Rows from block 6 of a small image diffusion model, named by matrix and row number. Rows with one number belong to one neuron. Each number is 128 + 32 x the weight over its row's rms, rounded and kept within 0 to 255. All counts start at 0.
After each neuron's rows are labels from the 100 images, of 14976 (inputs lightly noised), where the neuron reaches its highest value: "responds to" is what is common among them. Only what is clearly more common there than usual is listed. The data: made-up ball-and-stick molecule models. In brackets: how many of the 100, against the usual share in percent.
# fc1: MLP up (model.blocks.6.mlp.fc1.weight, 1024x256), inputs 208-255
# fc2: MLP down (model.blocks.6.mlp.fc2.weight, 256x1024, transposed), outputs 208-255

fc1.27 [ 76 141 100 171 124 171 120 119 127 154 153 139 115 122 145 102 201  73  73  99 155 155 129 133 132 126 129 174 117  62 153 137 102  75 144  92 144  94 117 131  51 112 102 162 154 132  78 114]
fc2.27 [180  99 138 169  73 113 122 160 117 115 123 186 109 118 118 123 198 152 161 136 175 119 130 146 120  95  79  74 123 136 116 128  92 104 179 152 162 114  98 133  44  59 133 152 150  83 181 179]
responds to: blue ball (100 vs 65); dark backdrop (87 vs 49.4)

fc1.43 [142  96 136 133 156 123 110 145 170 150 131 159 104 109  26 139 148 118 147 204 138  79 163 125 134 122 113 130  84 139 147 157  75  97 138  97 104 126 135  71 167 130 133 112 120  75 160 147]
fc2.43 [110 104 149 138 104 118  89 128 115 117  98 156 139 135 162 170 100 130 147 157  89 138 121 119 129 174 123 184  78 132 149  96 135 129  91  97 126  73  94  75 106 125 125 125  77 148 144 153]
responds to: space-filling (64 vs 32.9)

fc1.314 [ 92 128  85  97 128 178 148 136  71 128 122  58 127  45 180 141 202 116 196 159  72 112 142 153 144 112 151 106 132 121 153  78 129 122 102  83 155 136 101 127  16 139 148 114 123 157 153 126]
fc2.314 [176 158 131 153 107 152 191 124 188 138 164  54 162  86 146 110 149 117 124 171 157 127 141 148 170 122 115  77 157 113 129 141 137 101 116 144 114  80 111 192  41 160 141 144 165 142 120 168]
responds to: purple ball (100 vs 27.3); dark backdrop (92 vs 49.4)

fc1.221 [175 140 112 179 129  91 108 123 142 137 146 137 159  88 188 100 133  65 154 143 142 117 142  77 132  90 115 121 105 167 153 111  86 138  95 158 118 156 110  98 111 126 121 130  64 125  79 160]
fc2.221 [110 104 140 126 118  94 131 161 105 131 106 170  95  90 124  76 128 183 129 130 173 108 140 166 124 180  77  44 135 120 131 155 110 125  94  85 139 143 102 148 205 122 118 102 157  96 122 162]
responds to: space-filling (64 vs 32.9)

fc1.380 [130  95 101 146  95 140 118 112 117 116 139  81 110  76 118 121  95 111 185 175  82 156  85 182 173 175 216 181 169 153 104  71 133 175 123 139 140 104 159 138 124 128 169 121 129 108 147 110]
fc2.380 [136 119 169 107 116 125 117 166 154 198 120  42  92 117 140 144 180  75 133  91  83  94 116 158 135 161  65 190 114 114 172 108 180 144 144 165  92  74 177 141 132 146  44 163 109 115  71 138]
responds to: purple ball (71 vs 27.3); space-filling (68 vs 32.9)

fc1.294 [107  99 164 103 129 146 128 124 139 118 114 203 165 120 113 145 109 131 134  73 103 126 104 115 191 160 165 123 115  98 128  93 101  84 177 148 150 112 116 124 186  97 118 134 142 188 120 147]
fc2.294 [139 167 163 132 107 111 124 136 105 149 129 192  58 177 131 100 172 163 163 111  96  60 164 132 119 178 122 138 146 142 167 196 120  90  91 117 115 142 124 140 150  84 114 137 114 167 203 141]
responds to: space-filling (73 vs 32.9)

fc1.66 [100 151 158 121 123 134 185 115 180  57 103 154 147 131  53 113 179 120 141 143 141 107 154 110 138 111 124 114  86 181 130  71 151  60  67 139 145 107  64 112 178  88 166 114  92 118 131  92]
fc2.66 [ 93 129 162 137 165  99 164 147 101 121  93 152 110 169 103 148 133 150 131 187 121  86  98 131 130 113 121 100 125  69 155  95 155 125  87 109  93  89  87 112 186 148 142 132 108 111 209  82]
responds to: yellow ball (82 vs 41.4); space-filling (65 vs 32.9)

fc1.69 [176  91 110 183 119 112 192 130 129 109 176 154 144 106  87 190 179 120 189 197 149 126 139 147 114 153 210 122 134 112 118  83 196  80 176  82 141 134 172 173 118  92 104 119 136 145 104 117]
fc2.69 [ 70 132 143 125 109 153 119 148 146 148 107  37 146 113 101 117  83 128  92  84  94 150 136 105 141  81 139 174 136 148 154 100  98 113 148 132 114 121 157 125  45 146 150 171 128 175  98  52]
responds to: space-filling (78 vs 32.9)

fc1.347 [125 101 116 124 126 137 122 128 146 109 111 194 146  81 129 124 168 115 102 170 185  98 185 192 153 199 178 176 116 137 120 134 148  86  96 134 110  85 127 187  93 159 145 147 134  73 151 144]
fc2.347 [116 116 160 155 140 108 102 126 122 130  88 150 104  75 137 196 127 143 143 140 145 134 108 188 105 122 115 181  97 131 162 187  86  89 123 136 163 118  91 112 143 153 126 167 112 113 120 146]
responds to: space-filling (63 vs 32.9)

fc1.289 [132 163 128 134 170 120  96 141 104 134 124 133 152 144  81 160 109 122  90 167  62  69 141 123  78 128  69 153  75 175 122 105 154  57 101 117 151 173 164 128  55  89  86 161 127  87 153  99]
fc2.289 [139  96 130 145  74 142 175 116 148 199 135 165 111  92 101  66 195 118 118 112 146 111 160 142 150 165 138 179 111  77  98 143 139 177  99 126 140 117  89 138  64 138 107 140 122 151 167  91]
responds to: green ball (68 vs 41.1)

fc1.687 [109 177 168 152 140 106 114 151 135 103 107 138 155 134  77  90 130 154 146  92  74 116  79  92 179 151 137 127 122 153 171 165 109  50 140 104 144 114 108  57 166  97 134 132 157 168 107 131]
fc2.687 [159  55 118 151 104 127 115 144 154  93 128 164 127 138 134 124 144 138 106 134 122 143 165 127 147 177  86 138  98 140  55 119 152 108 144  78 110 136 116  64 187 125 107 123 118 128 136  82]
responds to: green ball (73 vs 41.1)

fc1.88 [162 168  95 149 125 116 120 142 197  63 137 131 128 109 101 209  94 148 109 141 154 127 175 107 151  95  82 168 117 195 142 159 131 119  99 170 143 102 153 123  90  86 145  88 163 115 158 134]
fc2.88 [104 132 168 100 103  78  95  82 138 149 116 117 147 130 102 141 137 120 113 136  79 139  95 132 134 166 140 188 127  38 115 161  86 142  78  76 155  61  67 104  87  95  63 144 131 139  86 138]
responds to: dark backdrop (76 vs 49.4)

fc1.521 [166 149 104 135 108 125 153 113 153  70  85 121 118 106  97 138 148 103 157 154 147  75 121 172  86 133 176 139 101 100 120  73 190  85  78 145 113 120  52  99 161 105 132 148 108 100 141 102]
fc2.521 [ 84 154 175 168 162 107 123 107 105 111 103  86 136 150 132 154 122 138 115 150 134 132 168 136 164 109 117 104 120 114 151 141 142 103  93 149 127 118 135 102 151 136  95  85  96 130 184 156]
responds to: orange ball (59 vs 27.6)

fc1.730 [160 113 182 123  89 131  98 122 100 123 145 150 113 109 126 138 155 133  98 163 155  92 169 112 132 116 159 183  68 148 181 112 164 103 110 126 120 123 105 111  68 135 161 124 111  58 161 112]
fc2.730 [121 135 171 136 107 113 107 109  82 150 144 109 131 120 127 177 135 159 129 123 114 133 117 116 117  85  36 185  59  77 169 127 163 102 146 133 110 120  76 113 102 143  64 106 146  92 218 146]
responds to: small balls on sticks (70 vs 33.2)

fc1.601 [168 146 204 146 179 131 191 133 194 122 176 128  88 137 145 140 191 142  74 133 143 133 112 179 136 122  82 137 117 103 140 154 130  71 124  99 107 141  93  87 138 154 112 174 165 127  90 103]
fc2.601 [128 110 105 127  83 148  85 144 122 151 144 108 161 116 151 119 171 153 111 106 169 104 183 123 110 146 168  85 145 130 113  99 130 134 105  90 156 112  95  86 147 159 199 130 105 136 101 169]
responds to: yellow ball (69 vs 41.4)

fc1.260 [119  87 137 149 156 127 124 136  56 163 121 115 133 118 114 108 133  77  77 147 130 150 129 109 130 137  95 185  92  98 133 115 110  71 115 108 141 105 103 116  56 152 183 167 105 153 158 129]
fc2.260 [ 86 141 157 116 119  78 117 133 109 149  95  75 130  93 117 125 163 166 124  79 141 130 146 127 116 122  93  12 106 202 127  90 168  82 113 142 146  94 128 128 101 240  62 133 108 187 115 183]
responds to: blue ball (100 vs 65); space-filling (92 vs 32.9)

fc1.450 [136 122 126 184  73 141  57 108 186  95 136 142 122 130  58 134 134 170 135 132  74 166 125 159 141 167 121 127 170 166 115 135  79  89 147 141 141 169 113 154 132 163 131 164 164 143 100 126]
fc2.450 [104 144 142 116  97 113 115 160  86 109 144 136  72 142 109 147  88 121 124 111 145  87 129 145 149 142 120  78 148  88  82 123 132  76 157  99 107 118  94 146 148 196 107 163 160 122 138  99]
responds to: purple ball (62 vs 27.3)

fc1.116 [110 127 145 172 104 123 102 125 157  90 105  76 147 250  98 120 136 130 121 143  98 116  96 120 167 149  69 164 134 164 122 126 142 105 219 176 112 160  95  96 118 124 136  67  74 129  65 177]
fc2.116 [ 96 165 141 164 147  55 102 110 104 122 133  51 175 236 137 158  62 128 106  95 105 124 121 141 149 147 122  41 172 123 111 127 110  87 162 106 134 121 120 135 167 218 137 137  89 112 117 117]
responds to: green ball (74 vs 41.1); space-filling (73 vs 32.9)

fc1.484 [ 84 187 118 130 140 114 117 106  94 112 165 160 138  87 187 132 176 108 200  99 167 134  82 141 119 157 139 120 171 121 165  95 156 141 110 145 130 125 169 149 116 136 117 122 126 128 118 108]
fc2.484 [245 141 140 157 128 110 133 190 132 123 116 171 131 111 136 130 126 131 170 114 102 153 106 109 175 134 179 242 116  63  84 134 156 125 180 144 149 211 130 150  91  99 136 142 127  84 185 156]
responds to: blue ball (99 vs 65); dark backdrop (78 vs 49.4); space-filling (75 vs 32.9)

fc1.444 [ 47  65 174 130 128 152 130 147  77 117 136 135 127 182 113 160 111 168 100 131 120 100 129  72 130 123 157 162 108 150 102 138  99  70 115  81 143 198 159 147 162  95 130  93 108 123 109  84]
fc2.444 [141 104 110 100 134  91 146 125  64 104 134 132 132 129 133  92 156 127 145  97 114  78 134 108 145 115 167 121 124 141 106 104 106  79 128 116 152 154 132 140 137 232 144 119  94 157 223 126]
responds to: balls: eleven (31 vs 10.1)

fc1.364 [148 119 101 179 105  88 106 151 179 147  99 161 149 122 104 138 104 159 137  76 124 121 122  94 182 194 185 165  94 200 166  88 103  85 108 153 122 123 124 181 151 136 166 137 107 160  60 141]
fc2.364 [ 45 183 141 150 146 120 100 116 113 105 115 100  68 176 151 132 116 162 146 165 146 147 151  90 102 187 106 178 131  73 133 129 142 152 142  99 117  98 107 171 133 121 146 146 165 115 187 105]
responds to: purple ball (69 vs 27.3)

fc1.455 [149 145 120 176 110 160 140 107 170 116 151 139 125  65 206 136 175 124  90 110 129 120 117 127 136 148 146  94 135 116  86  85 180  91 130 119 131 118 161 156  91 127 134 116 150 108 132 123]
fc2.455 [215 130 123 106 110 110 169 170 129  97 219 175 121  97 143 172  83 112 100  66 103 128  89 155 134 136 146 128 121 100 164 154 129 155 160 138  99 133 147 193 106 136 126 157 100 134 127  90]
responds to: blue ball (98 vs 65)

fc1.705 [127 114 128 117 133 160 127 127 128 136 127 126  89  93  82 152 147 146 109 144 128  95 140 142  71 183 152 255 163 100 141 136 117 141 135 120 119 143 142 111  46 121  90 117  94 136 102 112]
fc2.705 [160 136 104 132  93 151 115  95 139 192 108 152  99 139 159  45 186 176 164 129 117 145 160 118  87  70 136 107 109 134 120 122 118 112 100 163 126 107 143 186 104 180 126 157 106 114 114  77]
responds to: yellow ball (96 vs 41.4)

fc1.309 [125 122 175 185 102  82  92 133  84 183 139 113 160  47 116 133  86 127 195 106 152 184  92 141 138 192 205 114 118 135 131  72  79 152 111 111 106 112 164 158  58 202 150 152 147  91 168 134]
fc2.309 [127 133  98 109 131 100 133 155 184 193 105  92 126  71 117 113 169 117 145 125 144 124 153 124 170 101  36 118 104 114 137 110 142 111 128 202 163  74 168 119  82 219 113 131 124 159  66 134]
responds to: purple ball (98 vs 27.3)

fc1.330 [132  86  94 161 159 133 166 145 108  98 133 147 122 121 137 136 112 160 117 118 175 104 130 124 104 139  79  95 152  76 150 133  95  79  51 127 121 145 188 137 141 129 123 113 137 133 154  95]
fc2.330 [170  99 136 133  97 132 103  66 122 147  72 137  99  97 116 134 157 170 129 130  95 119  98 135 111 118 194 128 114 191 117 136 107 126  95 148 151  89  94 107 139  74 118 150 139 133 104 139]
responds to: small balls on sticks (60 vs 33.2)

fc1.523 [155 134 107 134 128 139 103 128 206 156 129  72  52 200 145 115 106 138  33 140  75 130 140  98 107  75  88 120 113 175  91 113 137 139 139 137 140 143 152 109 123 146 191 139 111 137 142 181]
fc2.523 [132 144 188 132 159 106  82 159 127 166 153  72  82 176 136 142 104 136 136 119 125 163 153 116 120 181 114 140 126 132 165 117 191 123 133  36 122 133 163 142 124 171  79 130 117 162 148 173]
responds to: green ball (90 vs 41.1); dark backdrop (81 vs 49.4)

fc1.703 [165  85 146 232 103  96 134 101 103 160 118 179  97 119  95 137 104 148 144 129 125 131 129 104 144 125 153 131 138 185 110  58 130  80 165  39 133 106 165 194  89 112 170 121 156  77 194  54]
fc2.703 [128 148 112 119 119 119 129 112 180 162 143 151 152 155  95  95 114  44 102  47 164 105 118  95 161 112  80  88 160  44 129 133 149 115 161  95 107 100 140 189 109 152  89 124 120 122  88  91]
responds to: dark backdrop (94 vs 49.4)

fc1.504 [166 149 126 117 124  56 138 101 107  95 136  93  95 117 103 200 150 142 133 178 168  98 163 127  97 103 167 117 118 113 160 165 140  99 121 139 153 110 105 173 136 177 116 163 137 128 139 159]
fc2.504 [106 110 150 146 133  42 112 141 135 109  79  77 147 172  89 153 180 165 134 234  94 134  96 156  82 131 139 103 130 152  81 152 142 109 156 194 109 100 126  91 113 134 158 154 114 153 105 121]
responds to: purple ball (91 vs 27.3); dark backdrop (76 vs 49.4); space-filling (72 vs 32.9)

fc1.280 [137 134 101 189 115 163 116  62 136 120 137 113 119  77 156 115 122 138  93 164 123 167 127 112  97  91 184 129  99 204 117 112 126 128 211 105 150 102 130 159  42 153 127 109 124 133 141  98]
fc2.280 [154 139 123 124 153 147 150 168 190 111 104  64 109  74 121 147 185 123  99 214 172 106 110 153 158 154  43 133 190  64 100 131 123 136 149 148 160  98 161 202 109  91 149 158 143 166  91 154]
responds to: red ball (99 vs 64.8); space-filling (85 vs 32.9); dark backdrop (76 vs 49.4)

fc1.154 [112 144 137 123 111  89 123 138  56 140 152  61 145  59 150 123 109  99 150 151 137 132 158 135 145 102 183  86  72 152 153  85 144 156 159 100 156 146 162 141  53 183 145 148 148 101 159 159]
fc2.154 [133 136 122 122 139  63 172  99 166 114 101  65 145 119 143 131  92 103 102 194 170 135  95 142 142  90  88  50 130 101  89 115 137 114 149 161 138 112 149 126  68 203 143 125 142 107  77 112]
responds to: purple ball (100 vs 27.3); dark backdrop (85 vs 49.4)

fc1.236 [118 190  85 123 132  52 135 128  85  98 173 124 158  88 138 145  90 110 156 157 155 141 126 139 126 104 157  94  65 184 172 136 167 138 144 106 140 109 155 102  78 193 127 140 168 122 161 155]
fc2.236 [118  93 126 146 131 105 166 117 174  87  79 153 137 107 144  97 137 128 161 231 184 100 140 111 151  59 122  86  97  99  64 148 127 102 126 163 148 112 114 124 125 175 155 146 164 144  81  90]
responds to: purple ball (100 vs 27.3); dark backdrop (100 vs 49.4)

fc1.570 [148 148 152  94 121  98  80 159 103 159  84  76 145 132 115 128 127 135  88 169 130 128 128 170 138 146  82 125 111 111 125 122  98 130 122 169 132 154 115 108  77 148 115 110 122 149 134 171]
fc2.570 [114 144 100 179 169 102  62 114 155 136 135 112 118 167 134 197 114 133 111  95  85 134 101 152 151 141 171  96 123 180 146 170 152 169 144  91 147 112 140 159 104 173 146 125 164 122  99  56]
responds to: blue ball (100 vs 65); space-filling (74 vs 32.9)